From a checkpoint of a small sound classifier.
Data: trained on synthesised imitations of 52 everyday sounds, one a clip, 14.4 epochs.
Rows from block 8 of a small sound classifier, named by matrix and row number. Rows with one number belong to one neuron. Each number is 500 + 50 x the weight over its row's rms, rounded and kept within 0 to 999. All counts start at 0. Numbers have three digits each.
After each neuron's rows are labels from the 100 clips, of 14976, where the neuron reaches its largest size: "loudest" is the band of the loudest frequency at the time of the peak; "responds to" is what is common among them. Only what is clearly more common there than usual is listed. The data: synthesised imitations of 52 everyday sounds, one a clip.
# gate: MLP gate (model.blocks.8.mlp.gate.weight, 320x160), inputs 80-159
# fc1: MLP up (model.blocks.8.mlp.fc1.weight, 320x160), inputs 80-159
# fc2: MLP down (model.blocks.8.mlp.fc2.weight, 160x320, transposed), outputs 80-159

gate.288:448441458511519552498482434421630541558590518524599553539477470413419520474492478390475479437567442555488437490531491522471539506443549538484366514462519643500497540507551600439482475501479389550512536528436543548577523448454461508449454544
fc1.288:412559540552531439441553536558482558489430497517479467483535464483511489568497490491463450493448538423502516493504378475463550508392573471527482606540549541373543484410412437551490552505505392398465529554449505469583493565482404565489558530
fc2.288:524442464492539541501512572486492484430471503516538476459517538477495527439409647463514500500516461533491502547528474429535475476512532427428489434583587523490531557503479476483578581594456575470503567541586517428495560467570556498549518520
loudest: 4000 to 8000 Hz; 2000 to 4000 Hz
responds to: glass breaking; household

gate.121:547457548569483439446579400478512463545475408467486461591466518457491533507482504548559479424575554426469451439495449524607566553522504486452517560543604457529519527520525513412497435553489422506508529437487475568500474409469589445461551496
fc1.121:548496594449414519474519523451444484581468521491578632519489513554474504519524470485561458552512524513515477500538472484597512431409507454490571482513508425514490455469531451545457434467458451598442411453475602489480437550480497546559400459
fc2.121:467500473499565428495511464349469477485526475537479470519546612416485525431490559516468474454526508477488458397492591459451470548537591548468550512603561541586453534547461458558496543503521535533440537509488518578520429434588431486559534550
loudest: 2000 to 4000 Hz; 4000 to 8000 Hz
responds to: spray hiss; zipper

gate.205:463437500468546527407534518535500408459463381508492539510470472535574488440550550459499449574534542497431506522455489518447466495430526455501472478598397519463494543484530548520468496434481447479509521502527405518526551518490482519539531625
fc1.205:473566546464406481491459509523522456473488460530490569474527598501481574542537530528588438507495465545504488506494587611475528460370573505491501568576412528483576515490477491419469542519435457494515503533533376531508495530486422566544497512
fc2.205:545528532537527434491535605484450516501597427462446534492564573417558479552479513497475471483396510491521558529524416551451463474461530554483377540498473493532508550526525478507469543574556528474508479435588482436394469444598432427528469556
loudest: 1000 to 2000 Hz
responds to: reverberation; text has "room"; text has "reverberant"

gate.304:423540464467427625509490481500583488497472469526545558477520538475514508537443501564505484610465527649547556563448522592504562457427497433605403550446489469544529429555465513455558544492484531518560466507479492485484493490484544429482570589
fc1.304:485551501473506503469491533496425543499617452517482555554482517540473510448526490520466504539543464486607604436428551558484494495560485469494403393541509601556479471455532588520503484591464465445396460529501422476465478421528473540479460441
fc2.304:535436505541522537455516517464477497419491441480513419490436443519480481490552421511497464501512467523561439576638390429410506443560523625571542531537531403535494503613536504439491572579535452504588496478523449425509554523581460524414489612
loudest: 500 to 1000 Hz
responds to: signals; phone ringing

gate.305:423505568509469521535432493449506512528469398530532551518478519502496522473474501547455447451463497500430442486527524537582510456467502400559459435480446452614417431601374517524432563493521617578450466466552490537515474533547564534500488437
fc1.305:538399482528525486490448530435492500365503516580455565434505455479484595481559589461560597496551423502518479484539414485484484561464384629464421536558536612471590501462471499430475458550531501516556511494502440575457479475474448561557372502
fc2.305:467463491411437519578547445569469527518499493395469498421497526525498519489548530486449507527518455414519532513544589460551433500575468500358539469495517471474531596531439513543451573525501483520541494512518503433510609400399548435526657532
loudest: 2000 to 4000 Hz
responds to: household; clock ticking

gate.80:577632491489439499458458480505476470474412583443473495463550520502528426528482521487473542537523327480493493556420527490590498501527439443555537462501441504514517394474479614507513481449573527561514480444516620534452422471498476585428446526
fc1.80:454383541511549538509551445528556497436532479492544470463433500441523481543590495470511447506450616513475537453616470500481383559541465459380492536509413512508479437552475467513442439565542484508493548557394508499592647488452387452572507432
fc2.80:431545509501557569505372502561465432440561498547479562501436559576471470554472440564373530553492502607531483525535537487609490571523498442500452437466523457601470498450493473629542516461543510453553457561530625455521531425502545513449449495
loudest: 500 to 1000 Hz
responds to: machines and effects; laser zap

gate.247:524530557466459486553581480437504459511483528440576452453539475512533442588538528579534419429589592488474471494536537444489483554512494469442519525475546423519440519474473501531443574503445544479502471551351482437413512395401509502482504543
fc1.247:485442520535471559478566439495534578566471474483522462488550538521547445504592482467460508476524515630430516392546546468531467418488522494544491460424553435561468519457430467466569521485476543451504464485561419525550515484525515497558418553
fc2.247:525466534474470425438599471480463477441566485585510425449505351550448613492490464485518421568527496482484444533481467465436456425547521541475429474488500479502509407535570482506635442541473429465504494526527443516487545480523590496411555544
loudest: 1000 to 2000 Hz
responds to: meowing; animals; reverberation; text has "reverberant"

gate.128:508484596513462584487457528544555503467564487446426519568546563525451485491526449453508422449467479473483511485395509520638491535497526514612534519499465544481489505438561569477565480603531545526603558535468536500488515456509465495425531506
fc1.128:485510578403403582518531586560591438462540382500390436614534550515528508548477446508526463485506485448552505504425505526535559499490505524569574549491426525505570538471553526504507508568477569531573598464494522510488498498512438477531562455
fc2.128:567483497493493465498509449554527628467452518487525556482468442473590549475568527526472557531453413483549575501532476363512478488359568534524373470580512546434465416482461623424499480457509526483545561577535514457570452470371497533517485554
loudest: 4000 to 8000 Hz
responds to: speech; people

gate.232:554516550484597471512463468535522476607393499470599497497496457528476529497489562452406524427516480471452535513564481475485497538445443497554499546503450455516474516424467519521502478592546485486414464514582529517504428441377513484508460517
fc1.232:553409552481580475470453493513592444579376461450560376484463478506494515502453598511450568458559523510495535485572474457447500458407461504526505564571521488520465517457493528531528612531544516474508475529574447492477485440444478436575549512
fc2.232:496524405443616506503434477509530489468523450508577534513566539527486532628515487522555467596437485530500488440416576435505559487528529555390438451470401464422466497351540398471530512504453443549567517506484587467549490507584435458524468490
loudest: 250 to 500 Hz; 500 to 1000 Hz
responds to: people; laughter; speech

gate.36:495465592537415509407644485426558426578544378532479492494522411555479540472402508536372518524550577589490469456468578508593508424556545525544550456573474469460533422550518508535449490443503496526642557538514531560514448483563437461479456443
fc1.36:354505521414451488448484575516418531489520555504567512462472475447569459542491459484599454561495427419430448450562467576458504544451487589516457437435440489513491539535525519467568506511475499531627477568496509465504427504470563463549544521
fc2.36:452486467457511580558421482493526496523517513369499478600528455493486474523505398501513499532497580482440549467497485409457521490460421452515519471498517587524524464526542513618430352529497516549540515529520482460434484571473505448562548465
loudest: 250 to 500 Hz
responds to: household; ball bouncing

gate.22:495628514560415467508526513479526533467460481540620563514479492498569437590511408528583542397525519534477402400516482439543502529449453515517409436516497459583395555450526541477430504441506499494511466438497463470469635521583548485505524503
fc1.22:497532597513491474494470481470530472470593468483378465505500471528463551426366551461387438500457512495529566505520480619428483571494467427563615587498545527489555466513531523511561519529491418535491573494518471470443384447459400402482518526
fc2.22:530527523459550518564447615460365477531505471469554510462461526478479464423520510455440578438552542509571514577499465626525409431462586571504432381484465487489401371538627553494471518448558519517470451455492491506423510547585526546513413449
loudest: 250 to 500 Hz
responds to: machines and effects; helicopter

gate.281:508528463572483412535416530503615517390570535482462477426547517536572491506592508436456634429597582408551395522514434471458490474460586495499433521506490532566490509502508523512504495506432389479488438583557485464433538509513480475473497493
fc1.281:464496453445527449364617488490413562480461492478527532490578515485580552454506411513570420474396494661436476489447505458543511510570447513463565516450534517454515489453475531488461461460532519539503475483513449432472500644465609545515548491
fc2.281:550431586587504592472461537421506498412539621509527625500577506489471456527475583498493511506614514506506496518503464497446466499524495509548484398463469481417461491508497452452445433395484556517583530542520515545402472482432391559505519485
loudest: 2000 to 4000 Hz
responds to: people; coughing; reverberation; text has "reverberant"

gate.48:482468433417515557550453531562462461491463557476539480527381445582476508513471488478485483533473544532429413503639462514531519539417444479516614532531574445460486504536494471555472528491439450471519501517521539422537522477550469518550437554
fc1.48:398492510512454537497544489533489597567463456463592532481455480578460513580468484529532468540510471499563481536385485527432511540468472530491491502443493452526641522545461490509518520510468383505544451544544497536524459501513479504556587507
fc2.48:492521538551456446466446553523525501542463469540497416559583505452511499555458517473480446497554488451528441572414482423579494490441493556524493444471574490506479482429588548509420427567496458433471554547477547493508492532533480456542485422
loudest: 1000 to 2000 Hz; 250 to 500 Hz
responds to: machines and effects; vacuum cleaner

gate.111:514542520532472493597498510500585568438484529456533479494509524442494441426587391492479468436488417521464491503537537432545556549496499421489443497558444487593549508486423508565459502544484559498494548455489517481563472471430568560472418466
fc1.111:475400508518453543413502455532392470480562511557509528452529565510475524502452541498423525479447519564485488503428537563438531484473458587642585481406506467467495621538565459419613473457485511577592495645523553511595501445456455460555578443
fc2.111:601429481541598503467600565501578443532519520587432511442505451409584572565554387562532504436530506480580472496485462368572514534526482494498451554535450462451561481442560523533502460453529475451453487459492509504525527454520497490503486478
loudest: 250 to 500 Hz
responds to: footsteps; people

gate.50:392559490601540525537486464564524473416465523483452475584520555631559536626475439508523427431504488424459557550552465445604509501480437485470467554505526484468551544517545512472488396454458525530456422479546428463483425484490506498526563452
fc1.50:553529476518454624539469502527526552413452478510460469468534520488487568488595462437495476470494467426458536547501453485503480431544512576483526470535493491562489478450511477454495491525504453545499476584476529492476435344535532499503553498
fc2.50:571560478552543571439470451511513475555491525526437460498507538555470564378512397480589536519519499477578519614527391398488489512507462496461431577408551524497529565521495525564544476476483512467488514419458522483508432505516527412438524526
loudest: 500 to 1000 Hz
responds to: barking; animals

gate.295:581484598488546540600469590502472527544493515485527526514472540559481526527519588490592462358412512485518528560521456479507509482546523582505529368443490475580459543559466472478524517437599434477523409493510564522480583568489442401560432441
fc1.295:448518401448465477481447482501541516367463479429457474471482486493522447526530416499453541639531386484590503469486499481553564488537509481484485579538532565383487426484483543536485520503461538528507522478455408413520488528499582584446571514
fc2.295:501516559513538471547503522517452422527529595541546501531414586435513472553446566487519477464466479553476485609435430515512474477537529494460514407446409485555401551486504449538605518471644451382552482553534560477477434452527497493554456457
loudest: 4000 to 8000 Hz
responds to: spray hiss; machines and effects

gate.44:415561511509446572491464490427541511556523453473541476492480493481534492543519497486446446526495480477396536523515455524548427509494516453570464480568526463545564467635535417366502523496568555494479405496529570522349443407504548557543535481
fc1.44:477435552448629519488478575455425515518528575559535596587544508573492528500456458527528531442423495555524419460488601473395595496466486454446547574460566541458417569473445525515443501488409566488523555481479498498536520557481446483506549413
fc2.44:614526476512482509640509506588550525475433471550516549422493481427600471502531545451553506362407514511368444435508469454533533534522387517458500493538447483454503468491402502542566374495533520542504501545500463464472529527500442497541484514
loudest: 4000 to 8000 Hz
responds to: fire crackling; nature

gate.201:455553534557534477593480455535405607477472427498594501545534562487624540546490508556529492467476595442541539483513549387509456513410495491482479453417452569475493519464501467574488448480554494509509551483463522526493459550406561510526534448
fc1.201:488523512521469346501454482599408502534489457495570594521586581504583502454553451489499501469464549536481459487413527442499551490465467489505473488433499514515496495466540415539490410481533561465520455575379514514475477484518486507502549502
fc2.201:503509464534499453515527462486537548385510486508496457525501517504511507548500479590545530394477498497516502558556521499512513533433471604449552478536537450508522537494412443455508509477565561486445370576365559453519479479491486536511532502
loudest: 2000 to 4000 Hz
responds to: signals; whistle

gate.72:467546584418424452452439516461481563461535490437451502558405445619552513517465570458497460415521485526517604426519536487495585577458457440532538472507447465611444467573494499486427546470454557540519475454507482471541511507530563549468494435
fc1.72:465520434376449479508461538494490530411535440427484483566519545584460528576572540594623518445524455504502468532484427445559477515457432562503435486559401537502413521450511511531464536533557510545417469526562464475533539380462563517483547482
fc2.72:494484443578507526455421481513582506529437532506550555490436485444512481520516477420424519548546532559455561458483535559543530528390611487519509537482602416538525488434498510417467442475521495513493538536539565504506445525497376405501498590
loudest: 4000 to 8000 Hz
responds to: animals; reverberation; text has "reverberant"; crickets

gate.185:470520463569476564447499464546476563423505465499552460555447488523532503530527492511551553546512539473494418518515477449551536631476475555614443466467491552458475513481547485513454563501456502492451538540544506538415461532429482458468507479
fc1.185:549496527537429519511500452477516510601497487480515519447492445433547433495495490484494562449534511487593497453465460477575444468547473461531497496591548439497479563458510480554530436445477522588415405501483448439502408448423475479552561575
fc2.185:466518506492396444464466599514584475461474485584578500617506500453551574581517488497418556495566532436448421514413553528488438517508524497518491482540522481479498611483505489608463459535517479471428488442527456580508484579522432429539478476
loudest: 2000 to 4000 Hz
responds to: nature; waves; muffled (low-pass)

gate.217:424488524437525499501558558552504496466402519500489588456464410447570518522546483498392530544430462478468570466495477439564426518488505484543457499487462553509513482598551446578517456526528502486495550518493405609459492457516525483472595475
fc1.217:599531473506429505522440479487473445528526525483554507424429438524595624550481369444514532498493560527460505475506470503658488428446538449549534540516518395597476447507475484481502473533398470546531510463519554561474552438536554395422557530
fc2.217:537560498460430454542432522561500554493497534490470527491523439426505543447491508572380456552441546482478418514471384509420434602493474468444572622528449431365549565437551388545516549413485478603478469495391557524466515539417507555456523457
loudest: 1000 to 2000 Hz
responds to: signals; car horn

gate.271:442531461524509544503474495486533567457527490407447473525459544521464404635552525369492477486475509472478394440482434489522531391536456454545484592442475462407482489594511487574492566544568534531494491563408468454466516494470466473506515536
fc1.271:525503388466395517505529480564545500497462417496502555486396537566553507475468467466558481536460576482506494572526525506457457481568510486526527439520481502437446471562612445464561436422515538494509490562465454527437539443388421602460406423
fc2.271:464466596563540455491454539491486543498518466469596439555542413498531457542533447587462427569511419475495529580497439514497473522590496456547551511540558452476507518418479559546418547471471403461466508461565424462581552543499513472568483555
loudest: 4000 to 8000 Hz
responds to: zipper; household

gate.254:470524518536499570464513499483405595458522448455570565543562467472478464480440472494492526481491563364542473471424495519549476484455479513575520446430447466542483492383528472493532526495523546503527452589610461541479485485567467488612500460
fc1.254:521501534443534504516567509456434481498551529554462562482463497469500532549504507477501473442504474451510553491561487467557591492471451496567390562592492537524481500506424541440350465516487510443504558561479537474458447445442454583467447544
fc2.254:557473487460452605578490526641533453650492495446511512570428439518445579463472505524484459467466457442529424452568496480509484486582510370463460505498489587424478500500526560557410603554578449500445544400615479519549486520467534500478530507
loudest: 2000 to 4000 Hz
responds to: waves; nature

gate.46:435443505487480492494530454530453483555592466437485552510499506578548479493488532416516496508432527472486498485558539454603421541522507480518430473456505464554528512556405502519438460469519451518561373625476444501469473452515468501563532516
fc1.46:507491466457490453488625530568492427603547476521503446473530533479545531521564539429565546425473484553536567449582472478494449545577561505418433385505536496562474661549533500462420503508483415496491459533516445509471499534396579540549505468
fc2.46:523502525509481525533497479398514599486448607451430572531521421535465529512445468540548483426515543419517504578428487572537597503488505450529493621524443528339587520449533581507536437424546533455532449537542462525490552433505502512417444470
loudest: 2000 to 4000 Hz
responds to: reverberation; text has "reverberant"; signals; whistle